From a checkpoint of a small image colorization model.
Model: activation relu, depths [10], widths [96].
Data: trained on abstract colour fields from 500 small random pattern networks, 203450 training examples, 7.0 epochs.
Rows from block 7 of a small image colorization model, named by matrix and row number. Rows with one number belong to one channel. Each number is 128 + 24 x the weight over its row's rms, rounded and kept within 0 to 255. All counts start at 0. Numbers have three digits each.
Before each channel's rows are labels from the 100 images, of 14976, where the channel reaches its highest value: "strongest on" is what is common among them. Only what is clearly more common there than usual is listed. The data: abstract colour fields from 500 small random pattern networks. In brackets: how many of the 100, against the usual share in percent.
# convs0: first 3x3 conv (model.blocks.7.convs.0.weight, 96x96x3x3, each kernel summed), inputs 0-95
# convs1: second 3x3 conv (model.blocks.7.convs.1.weight, 96x96x3x3, transposed, each kernel summed), outputs 0-95

strongest on: smooth (63 vs 10.7); mostly green (56 vs 13.1); dark (40 vs 7.3)
convs0.6:148120126092134080158138085107155160139140133123152145103070149143163139117118168110150113126155147140136098098158095125117145137134161119118110111148169120153123118112123125150098103126156159138136122149093100163104129150148130162089154160080142135129086153112126161165182122138149108148
convs1.6:132139117159107127118127115160115093124117102102106115130155126075131151098100106166127121144111083143107073106111147137102094143095111100130161150166107110096174103090135087092131164127117126144110120162068115127114112151100125111105154108105132150105159142126100133127093106120118115095

strongest on: mostly blue (37 vs 13.1); dark (29 vs 7.3)
convs0.93:140130094089134117159156144115122157140120129119166132127075127144091159112166148107124118147129131132145100138131135124143149140155176165158136130108080181154118121179157153128106128119165173117115130160184097115164119133182120136120124109190118102137123124120123156131140124135157124127
convs1.93:135137130137116104138115156153125085124128086109098133111167110130122127126080145142135094159101057126123072102100161114132092107129137096110126169140097106108149104092126125143122047089104114139110143150095121125130107127157132131109150133094097138114099140121120090115117105111133119124

strongest on: dark (46 vs 7.3); mostly blue (31 vs 13.1)
convs0.14:108150134163121181101158139111135130117113129112119106153141111120152127157121132133117146129084122169149116141105169138141143150161130094147133122109115220138134113129094147154134066157154108165117134161168151124137099121166121110113104109103107144143127112134134144169125086092154125137
convs1.14:172150125087119119120130141134107107130104111128109147108128124176097146132115157119134114163088125106075104125118096113112163122051131131131154119142102093124131115112127090129100139105099131114140108123088092131113124119136141164125129122202108091144080132141137146100147093090128138156

strongest on: dark (43 vs 7.3); mostly blue (41 vs 13.1)
convs0.82:115163167158125165125090105112101167166139158158137094149096095140170139146151121116103124179124139150125122141093165127126135142162148159166139137108148154144081120118144114168123122155130144135129129107137177087133153164118119137131144176165094139132095086146128112123161148117124127132
convs1.82:106105110099136108130110128165106065126084115136154138105182136127142117141113149138111130102121103075079149113121098113087148126073149132102137096141069109122146119103115137135087092108151113100103105135142102118158144145138124123103104117131124120087139092167106119110109105107130144120

strongest on: dark (58 vs 7.3)
convs0.56:111148116157111180134162133106124129109139131120120095156110105119131126151141127138096163126081111128109118129094170087139111145136163117145115136090129183146106136142103142152122155172118129130124135093146143133178134136119100128152080130139095156136094088197131133114115123105119127188
convs1.56:181137106105125126132108109089112128126049127138132177095093123190129105121113137123130125155138117113115147111116091133118144146099128141137139086190126084096186118119121115139117113077153123126130130126140101076155152116125138123125158135117093131147161115098116149146132124128129147146

strongest on: fine detail (45 vs 15.7)
convs0.66:076132098145081118139213150141122147187190105147138111150120109115149120119119132109109169127174149146136169091110122106126115123114140120130104125100169150157098116122132121141121121122121166111140134115100091117118127138106108128125120118104104107076089116124132144106107165143111128115
convs1.66:137135103171127156137109118143134137122131114093053127147101104120168115100142156150123094134155164138117133136151119131156155136119077109112140168117060166166118109118113133093159137072096122137128129112127140158137106143146125124167145127099092118141110141130148185149131146128148150139

strongest on: smooth (63 vs 10.7); mostly green (56 vs 13.1); dark (41 vs 7.3)
convs0.67:129108075108135119111162135131125112143147139148075149127138151132104120123110174135173120177168169114102121147162157118136171165136136119115127125100139118132133131110139121136099133107158149132106130128123162185114119199114124122110130148110115145136116181093125086174110163117122128102
convs1.67:139095139110134103112150134162134099111120116139117139135164147091130135101093133150128118107127114109125089150157151109097110156115150086111150192154109118151179079090132117095113197126128119150128129141096110139123103166123141107110151137104156149106161135102106150130086081120129116127

strongest on: mostly red (43 vs 11.7); dark (34 vs 7.3)
convs0.32:117139151177135182092157151086085128113085127094124128150080117124151134134106118092133114092064089166116119130130124100120091149133137157168134128134128147134104136105108136135113079125113084141107127117084130119163109127117133122123124132073127128139114129133128144082121101091139122156
convs1.32:157116090133132133120121076132135169166127126117114159101081120146157101130122151139136123172153132168150128119119113130137131107106114085143145143184159098129178103140123095145167175079128141107121133135101110126152138125089125119157165126123090135103097150150135106177114123111126165132

strongest on: mostly green (31 vs 13.1); smooth (27 vs 10.7)
convs0.95:109103148075121116123084110128105154112143129152133107108089113104149142136144118135109121147130117138141160101106109127122095106152139149181126121121098135122156171161169112117111183142174139130114131159142133114140107120144118149118115099131109126080121114134133180135146089100215123113
convs1.95:139158153186116140143125063138157084100129143143122093104097132140127123129122116129134126153128106105120109113128127129127116107119123138142122124058106156145129150112117104159130084114129123115113108136127150117127129136103124159128176119072074171100090119154134058103140125143088129128

strongest on: mostly green (39 vs 13.1)
convs0.65:107135153127124092160141212127127159111140153150149122113181129144127141150152122128122134107109101151123088128121154121129131147122165149139106135117135153161143106159127125129079164088162110137186125139063127151160146106134130121120176110136123160162125127130125165098103119149100130124
convs1.65:130180128046113136102154107115080098131106127142130132101088109130119154138103118156143094130164131129094111119117106137125158107056147098102143140108089135141108120105136093111126114126135115161143143134135128138098105110145138120135120142132112095134148126061108127129177108105149115161

strongest on: fine detail (42 vs 15.7)
convs0.88:130119137088126117118106107122110136113154126161125110112093114086124142137127107135114129186126129128178148126110111120122093109141155161168123133108118153118152176148183097127134188149168151151113140141116153119140107126149117156127096125123113101087117111150137170149112111112208128145
convs1.88:139158153169118149127131066153154109090141172165110080136072134125129115129126109133141128158125099124133118112128135129131131127113128156147131116103084157142154145114122110164156084101133120112113101135138150132124113135102121163134184130086080177091083144144138090103136122139105129116

strongest on: smooth (63 vs 10.7); mostly green (56 vs 13.1); dark (41 vs 7.3)
convs0.52:139125095116134163169126139114136129156132131191169161152134169134138156098140120072162100138146128116115117175173108098136139154129157131110135112101134125160135127118122131149094113108128126128094131145155147167136133144182176116127119129174164139141172165128127096140126083114128129146
convs1.52:138097126114134109115140126154122109127124111115115105124127130077132144097091132148128119121104095127138082129106157120102101154117140092116141198175114116131180086091141104100098156127126120154113171157064113109120101150122135094109151124100134143105151132107106128122085100108119119088

strongest on: dark (53 vs 7.3)
convs0.42:112150132142119140157215150121129127090146149143125104158169105129139103166139150172113141151102119173116148115104159128131097131116095123111141113130140179115113094112099154119147134153119108065137130095112145101120110126151105150148104127112101165145088100150130101160120130139149128154
convs1.42:139119095115130117119181205080127099122089137116115147135139132135116144120117138142120131149111113085099144121108086125086110127131135131139143094144122097118143122140131104101101146085080166121124134142119103076143098103153148112108129132176113113155144088130106159105176113104122158143

strongest on: mostly blue (40 vs 13.1); dark (28 vs 7.3)
convs0.20:108149140170117163074138175109123140123115143110145110142120113108129173148130117120102144133091138137104091131110140087124151139155098095143158138114147173127114123145098180151108072131154070146148133136133169123159121137162122130104127123177110117187118108114130123132124129119166124143
convs1.20:145177124087113145132115181120122137147105126127122169108111116195140115124116179130138129167122126122137136092129093093156195118083147128141131133146108087128140114138108131147130142096113128157138162126137096138116160094164121180143150125133097128132103136163139095104148108112095140150

strongest on: smooth (63 vs 10.7); mostly green (56 vs 13.1); dark (40 vs 7.3)
convs0.36:125109079113132118117145130129121090142157149147085151148133145148118123121108172151171130187178178120099119132177129109138171161160143122115115126101143137128135140118149117144108151111164159141112128135129147172113118198104125129114145146097127142114125179116126107174133158122116128106
convs1.36:143094131096132106117147132168121107119124114122117142136161147093131135093091126144126115114121107115132079143141155112102112149117145092112145188173114118142184086088136119103114209128124115160123132143082114139123107164118136103113144127105155142107163133105107149128091096108132119101

strongest on: mostly green (34 vs 13.1)
convs0.90:159142130101121129108154176102122125125133150123124113106144110135146152113105100130113184128138136126148074192112116121122151123143131124116132131105114099140159112147116126174111152094165120119085141154120062110107111113168115189113134134151113126185118113134133113108121068149133126119
convs1.90:135150090187141110131100121131116138148105111137132149143107100157108121122113140125138106119172135154145134126122098091172168103075116154097123127127129128138125146131123125137165131108107101178143154124133124179116168114176147156138135142110089113185115131080137116148139142180104100156

strongest on: dark (45 vs 7.3); mostly blue (36 vs 13.1)
convs0.58:095156121144121176119138100120134147103149138129134105127122118138152152165129126126103074117097141163121091164107160140141156145165151071140147155133132199140116144172132090167135084163126124158108124150166151118123126139139109135143099122123110126141120100147130172150116113080146122147
convs1.58:150123127058119122120128107135066096135123105121137162089122116136114153149116136145141109160100109140125118115109108142098142120046109122121149109159099107127152093093121119124106121088135168091113113132102072118137096135122144122121113121136123108119118120102086096098168108094123152138

strongest on: mostly red (31 vs 11.7); dark (25 vs 7.3)
convs0.29:104131139181115141062133139120115146090123166123109111087095114111130147197118153095110148136092137121116095122112143114150138120115144133150117152125163151131191141105112138156152101109079133117081133159150143106138103118134112155126155110139111137120127119138132131136100137099190130152
convs1.29:172123073100122130152081122137143143124101117142124157112092127152160108087149141109143117178137129153092151139140087133156143143163145115137136115165165084104159113113136106131120106128131156107155112114132133086121155128120137158160186144130098127128066163117156161152123134136136115123

strongest on: fine detail (35 vs 15.7)
convs0.30:149109104096128080119166125152128175161104127139141128146168122144114103157137121157123102141138124139184169113131149135121138113124136091139148122136160116091191111140152131079092161116098116094125125150164152116134120103126145093117139140124130130121141124141136135118093158100211118121
convs1.30:112082103133133118141168120139066099123118131126134127134132128103112156124114111140132147123144149144104108124121131147127153135127093162121133112142116131116143110115172110068147110130119134163118148163137115143092120146105158124117143128139125129110196141050061174137167103147120117091

strongest on: mostly red (39 vs 11.7)
convs0.89:120101113177114166102094121103105186110123151099139105175113102145141125105122106137103152122091155143096114117105112127135125128130090113128112156133160081119107130128108156164106036122147152119117138106135121127138107126131111134113152158148104110134121110109140137104109197112147128119
convs1.89:131121107060134117106094127140157140128140117109107160083086103158094107120133156124122085157133100098132126117134071119128130107115122144109150151128092143145109154122118118116130185107106168114156116119120131138102125115128129099149180139124095146133047137175146120114141111127123138144

strongest on: smooth (63 vs 10.7); mostly green (56 vs 13.1); dark (40 vs 7.3)
convs0.46:149097080122147097148140126120132123116145114101099162089138161115155131127122107138169146164174174141110164115164103152125164169140117144125129124150122166140141146149136146116158156105097098152111133131092084171132117158160120133135119112177133117144122176104132145181159129139131128145
convs1.46:133094135110135106109157148170132103112123117143101133138155147096125134097096130139122113107130115109128090153133157111092113158122156092111148194152125116152169077098132116084121178130132098152126129138090112129100102162116136112117158133102149154104169137095104150132095072120130116123

strongest on: mostly blue (36 vs 13.1)
convs0.11:107124119131118112144111171097131122096097122163170089112154098163148145119125180077092114152106085127127112133088130105132128126084146140146108143111126106170132131121142147124136155128127090122083137119138144108105134116173111110166161115151084173138104096171138096121124103151127128118
convs1.11:161137085114129121110104085115118113136097113122114097126085162130105129128120105117126090115154139133070111120153094100111149144092123145133125131096109156146100124106159100096133118097122151112118205127134087168118075112113138101109178129094092135146125138115118122153122111140091135143

strongest on: fine detail (40 vs 15.7)
convs0.57:132122133114122121168127112142138134123172121169130122106103119115125145139122150181132142111172163171157165183141131153135170104144135128136152133131170128133172151091200123162114135117125141143117135097086171106149109137123116116148106143148135114132101141107125115164168129106168129166
convs1.57:111109112118138113103133114137104103123140117088096110144143145088113115100120119155124119103118097120130103099119062115121157139133130104112123132141095117121140078089110111099151206135107106174124136161112081130109104149171137107101135124132143151101120144073105126132085108104144137095

strongest on: smooth (63 vs 10.7); mostly green (56 vs 13.1); dark (40 vs 7.3)
convs0.45:155091081169140130121136133112126150131131149164099165169120160118158155134124156139165135161148148119141103143177149127134149208150156129122127134141151161150138141123153159128106187097107159128113145142124142143125125134144131146144166129162147164158144170169132132163146113142133129137
convs1.45:136097125100133101115142131164121107127128107114117132132141136092133130091093123151128111117117091115146082139122136115105112157114143094111142192174115116142185085086136115101100194129125114158114135146068114124122106159109138102113146122105144138108165130105102150140087099107132119102

strongest on: mostly blue (35 vs 13.1)
convs0.79:111110120164119130136105192122143122107099109098180097148178109131131125145119123134097147111131155129100106169098125146130162111109084109143142119079105151127158135147112151115113113097172105108130127135160085125122099103185094133117122111168101120166121107128135139150121102126170130118
convs1.79:134126107099120106115096096137101097127096125127104118098119141143111120100095154141142076151151108144091109105125109106127159115093136123096122144149099103115127118101108112121130179116097100223134194134129119168113120122147156153116148127097113149122108158090120100137131114125119124146